config.toml
encoder_arch = "efficientnet_v2"
model = "image autoencoder"
dataset = "rendered scenes of coloured solids on a plain floor"
train_examples = 97500
image_size = 48
crop_scale_min = 1
horizontal_flip = false
translate = 0.12
bottleneck = "plain"
downsampling_factor = 8
encoder_norm = "batchnorm"
encoder_activation = "silu"
encoder_drop_path = 0.05
encoder_depths = [2, 2, 7, 2]
encoder_kernel_size = 3
encoder_stem = "deep"
encoder_expansion = 3
encoder_widths = [16, 32, 64, 128]
loss = "l1"
latent_channels = 4
decoder_norm = "batchnorm"
decoder_activation = "relu"
decoder_widths = [64, 128, 192, 256]
decoder_blocks_per_level = 1
decoder_block = "basic"
decoder_dropout = 0.05
decoder_attention = false
decoder_upsampling = "nearest_conv"
init = "lecun_normal"
residual_init = "none"
optimizer = "soap"
beta2 = 0.999
learning_rate = 0.0035
beta1 = 0.95
shampoo_beta = 0.999
eps = 1e-08
precondition_frequency = 32
max_precond_dim = 1024
merge_dims = true
one_sided = false
adamw_lr_other_params = 0.0027
max_grad_norm = 5.0
max_steps = 5500
batch_size = 64
epochs = 3.6
lr_schedule = "cosine"
final_lr_fraction = 0
warmup_steps = 160
weight_decay = 0.2
adamw_weight_decay_other_params = 0
Rows from block 3 of the encoder of a small image autoencoder, named by matrix and row number. Rows with one number belong to one channel. Each number is 128 + 24 x the weight over its row's rms, rounded and kept within 0 to 255. All counts start at 0. Numbers have three digits each. After the name is the row's rms in percent of the matrix's.
Before each channel's rows are labels from the 100 images, of 14976, where the channel reaches its highest value: "strongest on" is what is common among them. Only what is clearly more common there than usual is listed. The data: rendered scenes of coloured solids on a plain floor. In brackets: how many of the 100.
# convs0: expand 3x3 conv (encoder.blocks.3.convs.0.weight, 96x32x3x3, each kernel summed), inputs 0-31
# convs1: project pointwise conv (encoder.blocks.3.convs.1.weight, 32x96x1x1, transposed), outputs 0-31

strongest on: black object (69)
convs0.93 094:136180121102122143115140104137105096114115149099105107115151087116077138121106162089097133127129
convs1.93 078:121156160165129126089130119091178141155149126165150131132116176152121130115115079120140114111130

strongest on: black object (47)
convs0.60 111:171101151159112122165137113150168122141106163126132105137133172162124101115109156137118135086105
convs1.60 113:154161131117140140081131146106128123139130119131129122082162106103149169151178100094128131128165

strongest on: black object (49)
convs0.18 099:097105126157089122129150102141161100123100145117101149132116132165169099098175115149119124094136
convs1.18 095:133145094122148123110137120089093124135138144141093090110148118100154125138110111070141172168122

strongest on: cog (34); largest object: cog (26)
convs0.52 093:123153115103113167111103100104130086123134187104131163121113121111160115158122120166150102106131
convs1.52 088:120111109162128107168134122134120127147103085128142085151111121171127122132106193118098123147103

strongest on: black object (78); its colour: black (44)
convs0.13 094:109142119148094144094122145105172090158112174105136081125107152128112100136124155119114138094144
convs1.13 101:141140140084145131134132120135106136112131136151113169143188101164119167144089129151122101094104

strongest on: blue object (61); count: five (48); its colour: blue (32)
convs0.25 083:107114154125149127095133107144141085146139095158078114079130132127097129113134089111118142142170
convs1.25 093:139142190133152126130109104140131155159154131115097152089162119160169140104126102164144130133121

strongest on: white object (50); count: five (42); its colour: white (29)
convs0.19 101:110109090102096149128139096082114102109103111154168125127154120146134142165094152117113145165138
convs1.19 094:190145158153143126123135094145098106175173157129126110128160106127140096144125128117103144137110

strongest on: black object (72); its colour: black (42)
convs0.4 086:105092141112106120102129115108177120154116114123067110134107121165120095140112139109121148104172
convs1.4 091:114106150127089128092149146099072131166160147145115128112138131135124152097084119083112126135121

strongest on: count: five (41); cog (34); largest object: cog (26)
convs0.7 122:163131129123122133110151144106119146111119168111130115114149091140106144194127098172119097146093
convs1.7 073:129127140146123137135112151120119159112141117137206146138143058148156101142146118133125158125115

strongest on: black object (49)
convs0.54 083:096133156122124147156117083105124102121134120154126170112106122138125123101088191148120092120107
convs1.54 093:171101088113103138088151140141157129127142120140116079151124158132122140166088086149125133140123

strongest on: black object (45); count: five (41)
convs0.23 085:112139164137143151142149112173113089131112096140112116150149137163134177121105098089091111127124
convs1.23 099:108153134170115115139079088100156137142145100173122105132126131130117114121106143136159133086170

strongest on: black object (49); count: five (42)
convs0.71 097:123116114109152154111173124126093157087107095146135127153148084168103146126142139108152153150104
convs1.71 081:118158155166102100122090132123175102122129142123126155122093143069115124098129113123116122108167

strongest on: count: five (42); jack (31)
convs0.28 162:146110095100153148127127130095138111085131116154130119118122104123124124212134125149154136144092
convs1.28 098:135107141146121101119135122125129191156161154149126162102137129110115084073123127142111156153115

strongest on: black object (48)
convs0.94 097:151162124116104137103177128148087140139133096146103144140105157164158170121149127097155102128128
convs1.94 108:108153134129094147119089127110129090151143128122149110077115100111119118150102101114070123103156

strongest on: cog (35)
convs0.72 099:170141143137147142154111100131148127107105094138164115138131119100102144142108168128116180151081
convs1.72 112:122136133101126101156109162132153109102103137150091116164160138163131108119136098141127105078084

strongest on: its colour: black (26)
convs0.12 114:098140145110123109149122112093181109107125088144144138136093104128120082149090162146133160135140
convs1.12 098:162130096140104139123111132131124125124147126109052121103115125124127157136116092128074084127105

strongest on: light from behind the scene (57); white object (48); cog (31)
convs0.44 100:118152115141148153102127116094095084120141138108172116143163133123125116169116133109095188135133
convs1.44 099:139119179138114159148143137161093141131159161110148142104178087105134125130101138091110124130113

strongest on: light from behind the scene (63); disc (31)
convs0.31 119:108080151116135159125107139108191129103147103142112115113136128159161108151152097109137167133114
convs1.31 085:105109134129110116134106101109096083152121156128125121151129130088100118111113186114116101157081

strongest on: light from behind the scene (67); cog (39); largest object: cog (30)
convs0.79 097:136152134151142166127114117107128090115149160122163110126191130128126146174086119144104155120110
convs1.79 092:139100143100119124121154153157137187140096076126152143133088111131112167129162136133104109130117

strongest on: light from behind the scene (53); cog (30)
convs0.40 132:186158107121132160114144118150112125109118118093156102148141102098100182163123115120119146132110
convs1.40 129:106150126107120143098094181120087120113112128139117157120136108084160129166162112091138112117144

strongest on: black object (66)
convs0.33 089:109109140108190145122148114133141121131120101158108089103162087122134166162130123128108142160100
convs1.33 093:109116151115131104079088068118142118132153143152169132087102155100109130119117107116128107125136

strongest on: light from behind the scene (53); cog (32)
convs0.73 151:173137144159153164137113115172115126130118121135158071135141128095105154138110127128092132136085
convs1.73 136:136128103140116116120101131131143163151081099109157117120086174121109114088162170140122137123157

strongest on: black object (57); count: five (47)
convs0.14 093:131124162141078133116112107139181123122116156107097102095132157149110123112111148156095156109159
convs1.14 095:108118134122161088110142105150109113149134136169121109127170126108117127136088073082147098137132

strongest on: teal object (51); its colour: teal (25)
convs0.5 107:160158122102162139126145088105113107155135097130132098112122071127118161152124100097107137152153
convs1.5 112:101094091107129147118108176128097128106141130136084117118106112107146131142159062133136143137111

strongest on: black object (94); its colour: black (47)
convs0.51 089:112147155168133135128137143117098110149109178076140104114168118145124128162109111131117100103167
convs1.51 119:115127167095123128110085139147159141121145138165054129126130147147107108116112109099106144103121

strongest on: white object (47)
convs0.6 171:096123104122078102104141105086107131097113150102090131088135107135130094102124137125128119171145
convs1.6 152:114108159115144124144137119164135163137121093163149145119136118144157196139163128125102114087112

strongest on: black object (47); cog (29)
convs0.63 132:104103097126084122112158119096157111123121117130112157105142098159145096083143121149155166109148
convs1.63 112:118160123143140101110079126137128162138137145116113130122103162103086119130110179076144104138150

strongest on: black object (52)
convs0.88 107:109147143054136125143134083121171122107128141122091124107135076130104105121119121151122150134139
convs1.88 073:148110122179120116127133102104111143152127112095132147092138136150167149156075094144134108168128